From a checkpoint of a small image classifier.
Model: 1.24M parameters, widths [128, 192, 288].
Data: trained on made-up road signs on poles, 245000 training examples, 8.8 epochs.
Rows from block 5 of a small image classifier, named by matrix and row number. Rows with one number belong to one channel. Each number is 50 + 10 x the weight over its row's rms, rounded and kept within 0 to 99. All counts start at 0. After the name is the row's rms in percent of the matrix's.
After each channel's rows are labels from the 100 images, of 14848, where the channel reaches its highest value: "top examples" is what is common among them. Only what is clearly more common there than usual is listed. The data: made-up road signs on poles.
# r30: branch 2 reduce pointwise conv (model.blocks.5.r3.0.weight, 48x192x1x1), inputs 0-191
# b30: branch 2 3x3 conv (model.blocks.5.b3.0.weight, 72x48x3x3, transposed, each kernel summed), outputs 0-71

r30.18 097:54 47 58 39 50 56 42 48 58 59 61 35 84 39 52 48 21 59 54 36 55 67 68 37 45 50 60 61 55 46 42 52 56 67 36 52 53 66 40 35 55 40 43 41 56 42 29 63 47 54 67 46 38 37 40 37 55 49 46 36 51 46 45 59 59 63 61 41 35 48 42 55 70 47 50 51 52 35 57 48 70 71 59 52 33 46 66 44 43 48 63 45 55 51 35 53 31 51 43 51 52 52 50 53 42 60 51 60 45 38 65 44 61 56 57 50 55 50 47 35 60 39 74 34 40 52 31 35 56 46 56 43 48 57 49 56 44 63 47 44 52 61 42 32 39 45 59 40 44 56 53 47 41 62 45 39 51 49 55 64 36 34 54 52 46 62 50 59 57 46 41 48 52 34 41 36 59 40 43 41 54 50 43 41 47 65 47 53 33 57 46 63
b30.18 101:54 47 59 41 44 53 56 50 72 57 39 54 53 32 50 47 49 47 49 58 40 54 67 55 49 50 36 52 59 36 22 45 53 58 59 54 52 64 39 61 63 64 37 36 44 65 62 40 36 61 63 51 69 55 40 39 48 58 46 47 63 61 50 52 39 60 47 51 42 39 37 35
top examples: circle sign

r30.37 099:74 59 70 46 46 63 49 61 49 57 46 47 50 66 63 43 52 46 49 55 46 48 49 63 32 46 52 47 53 41 68 33 68 35 66 38 52 52 64 42 42 25 57 59 39 49 52 34 43 34 43 35 42 50 51 56 55 59 43 39 57 47 43 70 39 44 53 42 40 69 69 60 51 53 50 50 49 47 48 52 40 50 36 66 45 53 29 54 43 51 38 43 60 47 45 44 47 39 38 37 46 22 41 50 41 47 45 44 28 49 48 51 53 51 44 40 64 57 50 55 46 48 38 54 36 54 69 47 39 45 46 24 24 45 45 41 52 42 40 47 52 50 43 47 49 34 67 53 47 51 61 39 37 52 55 56 36 56 59 56 55 40 40 31 44 51 59 55 34 57 64 52 43 45 62 59 66 54 39 49 51 62 34 46 53 37 50 55 64 63 48 37
b30.37 092:44 55 29 24 57 43 50 55 36 44 38 46 49 45 43 49 26 45 35 42 42 50 44 48 60 49 54 45 52 50 43 44 65 59 55 58 42 56 41 49 54 64 52 52 58 51 70 49 55 52 52 33 44 60 41 43 40 47 53 58 56 39 54 31 49 44 63 47 54 60 60 16
top examples: hexagon sign

r30.10 089:57 46 41 52 28 43 50 67 48 48 54 43 54 79 51 43 66 43 44 29 52 61 57 34 46 46 43 51 53 49 41 35 40 64 58 44 46 59 39 48 40 42 41 71 35 68 34 54 58 42 61 44 57 46 44 38 53 45 30 44 47 35 56 62 59 55 56 70 56 51 53 54 43 78 44 49 56 49 43 35 37 57 52 36 43 46 47 45 47 46 35 65 51 56 56 54 52 53 48 51 50 62 70 53 28 40 34 46 42 44 43 74 72 39 59 62 67 53 51 55 65 49 41 41 49 60 42 63 41 35 52 62 37 54 64 43 40 37 41 47 59 45 47 44 44 42 48 49 59 70 47 52 36 44 47 46 53 63 39 61 49 52 50 47 36 45 63 58 34 48 41 66 49 43 48 51 54 45 64 58 67 48 45 54 34 48 55 66 50 42 46 57
b30.10 085:53 43 62 70 44 32 63 41 49 57 58 46 56 43 45 59 38 49 60 43 52 40 42 52 48 60 49 55 48 39 53 45 48 42 48 43 54 33 42 56 33 49 64 60 60 66 48 40 53 66 57 30 49 53 49 52 35 44 47 36 41 32 52 44 40 57 37 39 57 48 84 51
top examples: circle sign; hexagon sign; orange rim

r30.33 099:51 36 34 41 59 47 50 57 34 59 66 36 42 41 37 58 34 46 56 46 48 34 39 50 55 35 47 45 56 46 51 53 39 39 61 42 44 61 57 61 54 49 55 55 41 44 52 41 41 60 38 44 42 60 61 46 43 59 55 61 33 36 70 65 56 55 40 54 45 65 46 65 53 39 43 54 42 58 37 56 43 56 45 64 45 41 57 45 63 40 43 55 66 57 33 64 34 50 45 26 72 42 49 62 57 63 66 26 51 40 69 46 55 52 49 44 62 44 85 57 46 53 50 52 63 52 60 42 46 57 60 45 42 34 68 46 36 44 56 44 46 53 47 50 45 46 50 57 32 45 42 58 50 45 59 56 57 58 31 47 56 50 62 50 49 49 58 56 53 36 52 65 52 46 41 51 42 51 52 54 44 63 48 38 28 66 33 35 27 50 44 58
b30.33 087:47 57 27 65 46 48 54 25 47 66 39 57 46 39 41 64 52 49 54 35 37 47 52 63 66 44 53 58 53 36 56 45 50 54 50 48 40 39 59 46 58 48 52 39 51 40 52 54 35 65 38 32 42 51 35 41 65 55 24 65 45 49 47 49 53 49 47 60 51 35 59 43
top examples: square sign; hexagon sign

r30.2 107:57 50 55 47 59 46 58 61 61 52 35 53 54 43 52 55 57 45 33 54 47 57 40 46 34 65 39 42 39 55 38 61 55 64 34 63 48 43 34 60 58 48 66 43 65 46 54 70 56 48 40 49 66 52 31 42 33 52 47 54 41 47 56 58 49 40 51 48 38 60 61 81 52 43 61 52 46 27 32 43 55 46 31 38 35 42 62 47 37 46 41 30 47 50 61 65 52 48 76 43 59 51 51 37 48 38 55 71 49 45 45 58 71 50 52 35 51 49 69 49 42 48 53 36 47 36 50 41 62 38 54 36 39 59 46 51 65 36 27 52 30 43 36 51 40 45 47 63 57 49 41 47 44 35 63 35 40 44 56 44 34 38 52 39 57 36 51 42 54 40 48 45 43 59 40 50 45 49 52 45 43 39 51 46 52 60 57 51 45 53 51 33
b30.2 107:29 51 61 58 52 47 63 46 37 49 44 51 65 59 59 42 58 51 44 51 49 53 57 47 39 33 73 56 67 41 54 41 44 53 46 62 77 50 41 48 44 49 43 50 34 42 45 71 54 49 48 40 62 36 74 43 37 45 60 55 33 55 50 52 52 46 39 51 42 59 59 60
top examples: hexagon sign

r30.13 106:41 55 55 56 58 59 39 49 47 48 46 59 34 49 64 57 41 63 61 72 54 38 55 39 48 46 52 59 69 66 72 76 39 35 44 48 60 46 39 37 43 43 45 36 33 48 25 44 67 58 71 49 55 64 59 57 62 47 64 61 38 54 66 59 55 31 58 60 56 38 46 47 58 45 40 39 39 45 45 46 48 56 53 34 57 76 36 42 39 49 42 49 34 45 36 59 57 45 48 66 50 43 40 66 53 64 51 47 36 55 42 50 39 58 58 51 35 35 63 49 42 50 61 43 55 59 36 44 65 48 48 65 45 45 46 56 30 53 46 55 47 66 39 52 48 57 59 51 45 34 56 64 64 48 33 40 49 51 38 54 36 42 47 44 50 41 62 55 60 44 49 54 43 34 32 56 54 35 57 47 44 52 42 54 49 55 45 54 63 49 33 55
b30.13 106:47 47 46 68 54 46 44 68 54 54 48 50 60 53 48 55 36 48 33 42 33 47 44 45 51 53 56 38 38 40 56 34 48 48 47 50 55 44 56 47 67 67 28 61 61 46 41 39 46 56 50 46 38 58 50 42 68 65 39 31 56 54 44 31 47 55 35 42 40 59 44 25
top examples: hexagon sign

r30.41 094:48 34 69 71 65 45 52 54 67 50 33 56 64 35 47 39 49 68 50 54 56 54 60 44 57 38 38 72 30 54 41 55 47 51 34 59 55 55 62 79 30 70 68 41 65 52 54 36 38 50 46 49 45 49 47 55 56 66 36 52 53 49 54 51 35 43 51 42 63 60 38 47 51 63 58 51 32 47 40 52 45 72 39 57 44 52 74 44 38 37 43 43 46 36 48 58 63 44 42 63 62 50 47 47 40 50 46 48 58 34 46 51 41 52 57 56 50 52 54 54 42 32 74 50 55 39 55 40 59 29 51 54 62 50 36 31 65 52 43 42 48 39 38 51 62 58 60 51 44 29 48 52 41 49 58 66 48 49 48 59 59 47 56 61 56 49 51 52 51 52 34 39 31 45 49 54 55 51 51 49 49 43 43 57 36 63 47 54 44 49 41 68
b30.41 091:58 57 38 50 48 47 47 47 36 61 46 46 50 41 50 52 70 30 28 52 52 26 63 59 53 47 52 43 44 70 52 58 49 45 49 49 74 61 48 47 45 47 67 56 48 65 52 49 48 54 78 53 37 47 50 65 62 53 49 45 55 41 54 58 38 66 61 41 33 44 49 49
top examples: circle sign; yellow rim

r30.44 096:51 38 51 40 46 40 52 32 53 45 44 43 49 43 42 42 38 46 62 58 58 76 37 48 53 49 44 37 48 52 53 42 44 62 44 44 43 51 59 44 65 43 52 55 46 57 44 42 39 41 77 35 53 59 48 43 46 43 54 51 50 47 27 76 48 53 37 41 54 52 45 43 33 54 70 44 31 45 43 46 53 54 39 35 55 50 36 41 62 36 48 56 50 43 64 54 54 37 45 37 45 52 62 46 67 41 70 41 55 32 37 67 70 27 55 54 47 49 48 56 40 45 56 63 29 58 56 51 51 56 44 51 45 53 58 55 59 44 45 40 70 47 47 63 62 67 48 49 61 74 44 51 50 44 47 62 64 52 67 56 54 60 54 66 49 57 45 55 49 45 51 65 44 35 47 34 65 35 63 61 39 47 44 42 43 65 69 56 42 57 40 59
b30.44 096:50 53 43 50 44 57 53 52 49 51 48 47 62 41 70 61 37 68 54 56 73 46 47 53 64 52 49 46 41 52 60 67 30 49 31 60 58 49 57 37 51 70 56 41 50 40 41 36 46 69 72 46 40 49 42 60 46 31 56 59 44 43 35 46 48 52 54 57 54 44 45 68
top examples: circle sign

r30.15 101:32 35 49 49 47 52 52 48 51 58 42 55 32 50 54 40 31 53 35 44 39 44 64 41 51 60 63 48 49 36 42 61 49 58 50 45 59 51 69 71 41 64 47 46 42 28 44 50 47 46 47 54 39 51 51 53 49 62 33 48 54 73 59 54 66 44 56 48 57 55 47 62 58 60 64 38 45 35 51 41 51 35 31 59 65 55 36 43 40 36 43 49 41 37 73 54 45 41 45 63 52 48 52 52 52 42 51 40 57 58 48 52 50 51 39 49 23 46 43 84 44 56 33 46 62 37 62 49 62 71 62 33 32 54 58 56 61 52 53 38 57 42 59 69 54 54 66 54 65 60 63 60 42 51 56 45 61 50 51 43 44 41 35 54 40 34 48 38 39 43 50 47 47 35 54 41 59 55 47 59 49 44 42 52 53 43 45 48 44 43 57 73
b30.15 096:50 53 41 36 37 52 47 42 37 54 65 53 41 53 56 30 56 38 41 41 29 47 49 55 49 65 57 48 38 60 62 68 50 38 47 54 65 42 59 38 53 47 68 53 56 44 51 53 60 73 59 51 35 65 52 53 56 50 51 56 67 62 58 60 71 52 47 53 27 43 47 51
top examples: square sign; orange rim

r30.22 108:44 42 37 58 56 60 40 45 65 38 55 62 57 40 50 51 63 53 46 63 39 42 49 52 51 42 34 54 52 42 53 57 60 50 62 46 56 45 63 52 66 35 39 63 50 54 37 43 42 40 48 51 46 49 40 47 64 50 62 62 64 36 48 47 53 40 66 47 52 55 56 52 49 77 63 69 46 70 58 41 39 43 48 41 52 57 48 28 52 49 43 56 54 50 41 69 49 46 46 57 39 14 33 39 32 64 64 68 53 41 55 37 38 36 51 54 54 40 55 75 59 40 49 59 59 40 42 42 46 33 58 50 46 56 60 60 62 46 52 67 69 40 52 55 33 57 45 49 42 46 45 33 27 56 57 70 52 40 53 40 59 51 45 33 55 52 47 44 46 43 45 34 52 43 48 40 53 53 44 57 31 43 54 38 45 49 60 41 65 48 58 53
b30.22 095:48 42 45 50 49 44 49 35 30 55 51 46 56 62 38 37 61 67 52 47 46 65 34 36 51 32 66 40 33 57 53 47 34 64 39 43 53 51 54 51 56 43 54 50 38 47 63 63 58 30 35 60 59 53 60 55 45 29 53 61 51 43 61 52 67 50 53 52 40 62 33 46
top examples: circle sign; orange face

r30.46 104:39 54 50 50 51 48 52 40 38 42 49 50 51 43 47 48 47 39 50 59 54 36 42 42 58 42 43 47 53 52 47 52 51 56 61 49 55 49 37 48 38 48 52 52 57 42 59 45 54 41 50 62 46 33 28 42 42 35 63 44 67 49 40 47 59 70 45 36 56 32 55 46 53 35 53 44 60 46 43 54 45 51 52 55 55 48 66 53 43 65 64 31 55 62 37 79 40 55 69 35 52 53 51 53 57 45 38 54 30 46 27 59 54 47 41 39 35 51 63 48 29 50 60 36 52 54 47 39 44 39 46 39 43 67 54 48 59 49 34 54 34 47 26 60 45 54 58 58 42 59 63 45 50 48 77 42 49 33 30 62 40 38 52 54 49 38 73 36 58 49 53 53 45 62 51 53 53 52 62 63 32 52 66 52 48 55 42 35 70 40 56 27
b30.46 112:48 44 61 43 57 55 79 64 45 45 57 51 56 64 44 43 59 74 47 48 50 35 35 59 46 48 62 43 70 50 47 47 47 47 32 47 43 57 30 59 37 53 40 67 48 54 45 59 54 29 53 52 45 56 65 44 57 46 55 53 43 50 35 42 37 57 39 68 42 41 52 54
top examples: circle sign

r30.20 103:51 56 28 56 54 56 51 43 51 55 60 62 47 47 48 63 48 50 45 67 50 41 55 43 57 48 50 68 34 66 53 44 45 37 29 48 47 59 51 66 45 53 57 39 49 45 51 48 52 39 47 22 47 58 42 31 59 48 40 53 63 52 46 48 48 40 69 42 55 71 48 70 47 55 34 50 52 65 60 62 54 64 41 43 47 52 49 49 49 48 47 55 37 53 27 33 56 37 57 53 65 53 41 47 45 53 41 35 57 77 54 36 39 54 49 43 54 53 62 55 67 69 59 58 45 54 42 40 62 52 45 39 35 51 49 70 66 62 48 70 51 51 72 53 38 67 53 35 59 29 57 56 60 72 40 43 52 56 32 52 47 66 55 67 50 57 40 49 54 44 49 36 30 49 46 45 48 63 39 45 51 49 46 52 38 58 49 41 41 48 52 59
b30.20 096:59 59 38 40 49 57 50 38 36 48 45 73 37 42 45 53 60 34 34 58 50 59 58 51 53 50 49 59 43 76 47 57 56 43 34 45 56 51 40 40 55 51 49 30 47 47 36 35 56 56 50 73 45 55 51 60 48 50 50 50 50 50 57 61 52 41 33 36 40 60 50 76
top examples: circle sign; orange rim

r30.45 099:36 53 45 45 52 45 49 37 48 63 61 43 56 41 39 61 64 35 45 49 47 60 27 50 52 51 64 47 50 76 47 54 46 70 51 45 33 51 64 45 56 29 49 51 48 64 54 41 30 47 61 56 45 36 45 65 67 44 66 36 49 49 66 60 63 61 40 58 40 47 74 57 55 68 58 44 46 45 50 66 60 63 35 58 34 49 70 47 32 49 33 59 61 34 60 49 65 38 47 49 64 61 70 53 53 51 47 33 32 64 45 60 70 51 49 44 59 45 48 51 68 50 46 39 42 63 51 49 44 47 45 42 50 43 41 45 58 40 45 45 53 53 49 44 45 53 58 58 56 38 52 49 49 62 43 55 47 44 59 68 38 59 58 50 48 59 25 43 31 34 62 62 50 52 39 61 47 59 60 49 50 47 50 60 40 58 57 62 56 50 47 60
b30.45 080:41 54 57 61 48 32 51 40 59 43 51 48 64 37 44 74 46 53 57 59 63 45 37 60 48 43 53 57 34 45 44 68 39 67 56 49 40 39 52 34 41 42 56 44 65 53 53 45 31 66 59 38 63 29 56 41 48 41 56 64 55 33 56 40 51 48 43 50 46 51 59 60
top examples: circle sign

r30.28 097:46 52 57 45 45 43 49 44 38 55 35 60 45 32 41 27 43 56 32 53 50 55 51 63 51 34 45 42 62 58 54 56 41 52 53 49 37 46 61 60 69 74 60 46 59 59 47 45 50 45 65 46 46 48 51 57 61 61 51 58 55 53 74 40 60 61 29 64 48 59 48 35 55 68 48 55 60 45 32 44 36 52 58 39 56 58 38 45 32 42 44 64 43 40 52 39 53 26 44 50 48 34 45 49 51 55 24 50 53 25 62 50 50 49 53 48 48 40 53 62 65 46 51 66 37 42 53 40 47 44 51 38 33 59 59 57 48 54 30 61 43 36 62 47 34 66 45 33 49 52 48 58 37 70 41 30 61 54 41 46 40 32 57 51 45 64 50 45 63 45 40 58 69 46 55 59 48 43 38 40 58 44 56 54 42 68 52 48 51 47 50 48
b30.28 108:67 56 35 49 60 40 43 60 42 48 31 34 36 51 44 51 66 45 47 42 51 57 56 58 47 58 50 58 40 63 38 49 51 42 67 42 39 38 58 53 67 60 65 45 57 38 61 46 49 40 60 55 65 41 53 49 50 83 65 56 54 44 44 52 59 65 50 56 46 45 59 40
top examples: square sign

r30.9 108:46 54 62 52 48 49 32 56 53 48 43 57 50 40 45 53 42 57 40 52 41 50 56 48 44 44 76 60 57 76 48 28 59 64 52 64 63 55 61 50 40 48 55 61 47 46 36 56 62 61 55 67 53 56 61 63 57 45 49 56 83 39 65 30 52 65 60 52 46 37 53 60 47 51 53 52 39 59 49 44 49 52 52 49 62 54 36 31 65 72 50 31 39 46 50 51 32 36 50 36 55 62 29 39 56 50 58 39 46 55 54 53 35 69 47 33 62 57 47 59 47 44 51 46 60 39 49 48 38 51 48 63 69 60 57 61 48 37 65 61 36 51 67 39 58 58 46 50 70 59 46 32 57 40 49 56 48 74 71 44 47 47 47 54 49 41 43 42 46 37 54 43 52 58 49 59 45 45 50 45 52 38 55 59 59 42 51 65 37 60 44 58
b30.9 095:46 45 34 37 69 56 52 51 57 67 61 43 61 55 53 60 49 43 64 60 49 38 56 45 58 53 30 42 47 66 66 53 50 64 52 55 39 43 64 53 38 44 47 61 33 51 50 53 51 50 45 44 43 54 44 54 48 50 25 28 76 60 64 65 50 45 46 63 47 45 46 55
top examples: pentagon sign

r30.42 104:53 52 42 41 49 20 50 46 41 50 40 54 48 81 60 51 53 51 67 43 60 67 53 34 52 59 33 46 35 66 45 49 50 53 58 53 51 53 60 63 63 51 74 52 38 66 48 35 52 44 55 41 36 58 54 41 47 50 70 34 29 41 45 30 55 47 65 37 33 61 55 42 57 39 53 58 52 62 48 63 58 42 58 52 72 33 43 36 55 38 48 50 34 55 40 60 52 57 56 34 43 44 41 45 58 31 41 48 41 46 47 45 55 62 41 51 59 50 30 63 49 57 63 56 39 58 55 58 69 54 47 46 36 50 47 64 58 25 62 63 59 56 38 48 68 61 41 35 40 49 51 59 43 52 41 57 50 57 53 32 52 53 44 50 49 40 59 61 43 50 48 38 60 52 47 38 46 47 52 50 52 41 39 50 54 48 57 56 44 41 63 63
b30.42 109:59 49 71 43 41 52 39 42 58 45 50 67 38 61 54 47 38 45 39 66 56 60 40 41 39 46 36 76 45 59 42 56 58 53 51 53 32 60 54 54 50 54 57 44 55 57 29 53 63 45 58 50 44 60 63 32 47 38 48 51 32 60 37 66 58 43 47 64 51 51 53 64
top examples: hexagon sign; pentagon sign

r30.5 100:44 39 65 44 42 60 59 41 49 44 54 64 39 68 40 48 63 42 56 56 53 50 47 36 54 57 41 55 64 30 47 43 48 40 45 44 51 54 39 63 54 77 50 61 50 38 65 58 51 48 51 46 56 45 57 50 39 44 44 60 46 67 53 35 46 51 34 60 78 53 46 50 43 70 23 56 61 52 46 36 62 68 57 38 56 53 31 56 74 56 55 40 46 60 66 52 42 65 52 41 30 63 53 48 56 46 50 36 31 37 50 43 45 49 61 32 51 65 52 60 35 55 49 46 30 66 40 48 71 49 52 49 49 44 55 39 58 54 56 49 54 51 48 37 36 40 40 46 52 43 52 50 57 67 49 54 62 46 56 51 39 55 53 71 65 58 60 52 61 39 60 58 43 40 58 44 36 40 39 46 50 57 45 35 42 62 51 42 38 55 47 37
b30.5 104:46 61 37 54 54 56 39 46 48 52 19 35 49 43 34 49 60 43 57 37 56 42 65 45 48 33 43 57 64 54 62 44 44 57 41 46 45 62 63 57 54 39 51 62 48 39 55 39 80 40 45 46 70 40 47 46 39 53 60 53 38 39 51 48 43 57 53 47 49 68 48 50
top examples: hexagon sign

r30.24 101:46 42 56 66 55 48 44 64 43 53 41 48 44 29 37 36 46 38 40 45 54 45 44 56 38 42 41 62 38 41 37 51 44 50 72 40 59 49 66 45 54 48 65 47 74 47 56 35 48 56 27 59 46 67 57 58 52 55 48 56 50 47 68 50 49 39 36 44 49 55 42 60 27 37 54 61 38 81 87 30 28 42 59 63 54 55 54 43 43 49 32 43 52 48 58 61 52 52 48 50 48 55 37 54 60 62 57 47 63 59 54 58 42 62 41 44 51 43 39 56 33 55 54 51 45 45 38 37 44 47 50 37 53 55 59 23 53 67 59 50 50 49 55 39 55 52 44 60 54 45 54 59 43 57 42 60 46 60 48 63 45 47 50 54 46 52 42 41 38 58 50 49 47 41 47 48 57 35 53 37 38 70 57 41 61 51 45 37 34 60 40 36
b30.24 095:36 59 28 42 57 60 56 35 51 40 51 30 51 56 51 43 58 66 55 55 53 39 38 50 51 34 65 37 42 39 61 62 34 58 43 34 55 45 55 47 48 44 45 48 49 63 49 56 41 56 40 70 52 50 77 61 48 46 52 43 52 55 40 44 56 47 47 74 66 40 51 49
top examples: circle sign

r30.19 098:72 37 62 51 46 56 46 56 51 70 49 46 66 53 65 29 35 39 69 69 45 49 42 53 46 68 48 48 47 55 54 40 56 35 47 60 44 66 57 52 50 57 50 44 55 44 62 44 44 36 50 40 36 39 37 54 51 62 62 43 60 53 42 40 38 59 63 44 56 42 44 68 63 65 37 53 61 43 47 42 52 45 39 48 48 58 47 65 40 46 72 59 44 54 45 50 63 56 55 65 58 60 61 52 62 56 34 80 44 31 45 45 36 39 70 59 54 40 41 53 53 47 39 56 53 39 58 63 37 41 43 54 37 66 52 30 32 46 30 52 49 42 56 51 29 57 49 47 63 70 45 51 70 31 48 48 55 57 55 57 44 48 43 30 60 40 43 51 50 54 57 58 64 42 51 51 41 49 42 39 53 37 54 42 47 56 50 52 51 40 43 47
b30.19 088:47 52 56 47 62 52 48 42 61 54 48 45 35 51 81 39 55 40 50 62 32 49 50 34 35 44 49 44 60 50 50 51 44 58 37 42 57 65 54 53 45 42 49 57 41 57 41 56 45 64 58 76 54 22 59 53 32 43 43 39 39 49 43 47 53 52 47 63 54 48 66 65
top examples: circle sign

r30.30 104:58 44 61 40 42 53 48 55 47 47 41 31 53 40 59 40 58 40 35 48 50 57 63 19 48 48 43 62 53 53 57 23 60 55 51 62 69 63 40 42 29 30 40 57 57 43 39 50 46 54 46 68 69 57 43 55 63 46 53 65 49 28 56 39 53 50 46 56 48 59 61 40 52 48 60 49 66 61 65 47 49 44 57 57 56 67 53 49 44 50 50 60 34 48 56 63 50 39 37 47 61 44 47 54 66 51 54 52 45 43 62 43 44 51 58 77 50 65 64 42 44 43 66 36 46 41 37 39 43 44 56 47 44 46 45 46 36 35 52 28 47 37 53 50 32 50 49 39 43 72 52 56 50 55 37 66 52 60 31 59 41 63 50 47 36 53 49 54 55 61 49 47 37 43 56 54 63 50 43 55 51 36 47 46 68 37 53 56 59 28 44 52
b30.30 094:47 60 67 52 55 44 68 46 50 35 44 42 58 59 47 57 55 45 61 59 63 59 49 32 47 50 58 50 46 67 45 58 47 56 44 51 56 29 39 35 51 41 40 72 46 63 36 53 51 64 54 72 45 55 53 63 54 55 46 54 30 48 51 56 55 54 23 65 45 40 55 49
top examples: pentagon sign

r30.0 089:43 59 51 33 67 44 69 58 49 62 44 44 62 60 58 44 43 42 60 49 41 53 39 56 46 65 38 40 58 60 43 53 59 41 35 49 57 61 49 51 49 46 58 35 33 47 53 66 69 68 50 40 42 63 57 75 67 47 61 56 39 44 60 54 56 53 40 46 53 44 41 54 59 36 54 32 50 52 45 39 54 44 41 37 35 66 46 37 52 41 40 54 36 58 52 34 60 43 47 41 61 48 49 74 30 61 70 34 55 47 51 60 63 47 46 43 59 61 72 39 30 57 39 56 46 58 47 55 28 54 61 60 44 47 52 31 45 55 50 42 59 47 65 58 46 49 43 50 48 54 55 33 41 59 54 52 52 37 56 36 55 44 60 47 40 39 44 61 55 40 33 57 45 53 37 45 41 25 50 58 44 43 53 42 51 61 43 37 53 42 61 32
b30.0 110:47 31 39 48 50 59 49 66 43 48 49 51 60 76 58 55 41 71 46 46 41 64 61 58 57 61 50 51 60 51 48 56 47 56 46 55 36 59 60 71 46 64 43 46 48 33 62 31 46 48 32 60 65 43 47 54 44 57 36 51 60 44 30 38 45 56 61 57 37 56 46 47
top examples: hexagon sign; pentagon sign

r30.25 089:62 52 66 44 47 72 34 38 62 50 64 40 46 58 50 58 32 45 45 68 38 41 37 57 53 57 69 54 41 50 46 56 62 54 35 54 45 60 43 35 51 39 40 55 50 51 46 49 31 43 32 58 51 33 68 51 54 47 49 45 46 43 33 41 39 63 74 52 46 38 41 56 46 16 41 58 61 36 38 34 53 67 42 41 44 51 51 60 55 39 52 62 38 45 44 51 53 65 40 41 54 58 34 31 45 41 45 44 39 37 38 40 47 47 71 37 55 67 63 42 38 40 49 64 43 42 41 47 49 43 67 43 52 41 48 44 57 44 53 26 35 39 51 50 41 44 40 55 37 37 62 47 48 46 55 75 47 59 54 56 63 56 51 53 63 48 65 41 51 55 60 56 48 53 56 53 48 57 53 62 47 47 39 39 45 48 51 58 43 44 50 61
b30.25 100:49 68 44 40 58 55 71 46 58 44 36 59 57 55 53 55 39 44 49 45 52 46 49 52 64 58 32 62 67 41 51 37 23 47 39 48 40 45 58 41 37 51 44 47 41 59 38 48 64 53 45 41 55 69 40 38 56 37 33 46 60 42 40 43 28 46 57 44 53 42 61 46
top examples: pentagon sign

r30.21 105:52 58 45 41 46 45 54 22 55 55 65 60 57 50 69 53 34 52 68 45 50 40 59 47 46 43 64 54 43 50 49 57 47 50 46 52 47 57 68 55 56 43 36 52 50 48 43 56 46 60 65 49 40 43 39 49 46 62 50 50 50 67 56 56 63 44 70 46 63 71 35 55 47 57 40 65 57 45 48 74 52 54 42 58 37 50 41 52 35 48 52 58 54 36 48 54 71 38 53 33 59 49 74 39 20 37 35 47 48 36 54 39 27 62 53 34 41 44 61 49 53 56 70 65 36 60 51 64 42 50 51 39 59 52 40 60 49 56 51 52 70 55 69 50 52 48 51 44 48 44 54 40 55 43 46 51 62 49 62 52 45 44 49 44 26 55 56 52 44 46 41 57 34 43 48 59 61 64 68 57 42 48 58 54 56 50 34 45 75 46 44 43
b30.21 100:48 47 46 59 34 56 39 33 48 53 53 61 43 58 59 40 47 48 40 71 49 53 43 69 40 28 39 45 72 40 53 40 38 42 48 60 44 67 55 51 37 67 64 40 41 57 38 40 49 51 56 54 50 43 59 49 61 45 53 55 76 45 53 50 56 57 56 63 64 56 38 45
top examples: square sign

r30.35 103:51 49 52 58 40 57 61 54 26 45 51 41 56 47 64 48 44 62 59 57 46 66 60 47 79 40 57 60 52 61 44 48 58 33 33 34 55 74 33 37 49 55 52 41 46 42 50 69 48 57 43 28 51 37 44 61 27 40 53 56 43 42 53 51 40 65 48 51 67 38 42 41 68 43 26 64 50 50 46 45 71 64 63 51 55 44 45 46 40 47 72 41 55 46 57 43 49 58 54 41 48 46 54 46 31 30 56 66 37 63 54 56 51 41 41 48 38 44 45 55 41 47 50 41 44 45 46 52 57 41 51 49 47 67 36 34 51 50 39 56 47 33 67 48 57 56 51 57 57 51 49 31 34 50 53 26 44 54 62 56 56 46 54 51 63 45 37 54 58 31 44 49 39 37 54 43 47 47 64 46 38 37 53 56 57 45 52 51 63 56 37 61
b30.35 097:40 38 48 47 51 51 52 49 59 49 60 50 66 49 41 56 56 62 43 42 51 44 54 25 40 27 37 54 64 44 41 39 52 54 36 43 62 55 53 75 52 59 46 71 43 61 55 63 41 48 41 53 52 72 50 56 69 46 60 45 54 43 55 48 38 50 57 61 35 50 33 42
top examples: circle sign; orange rim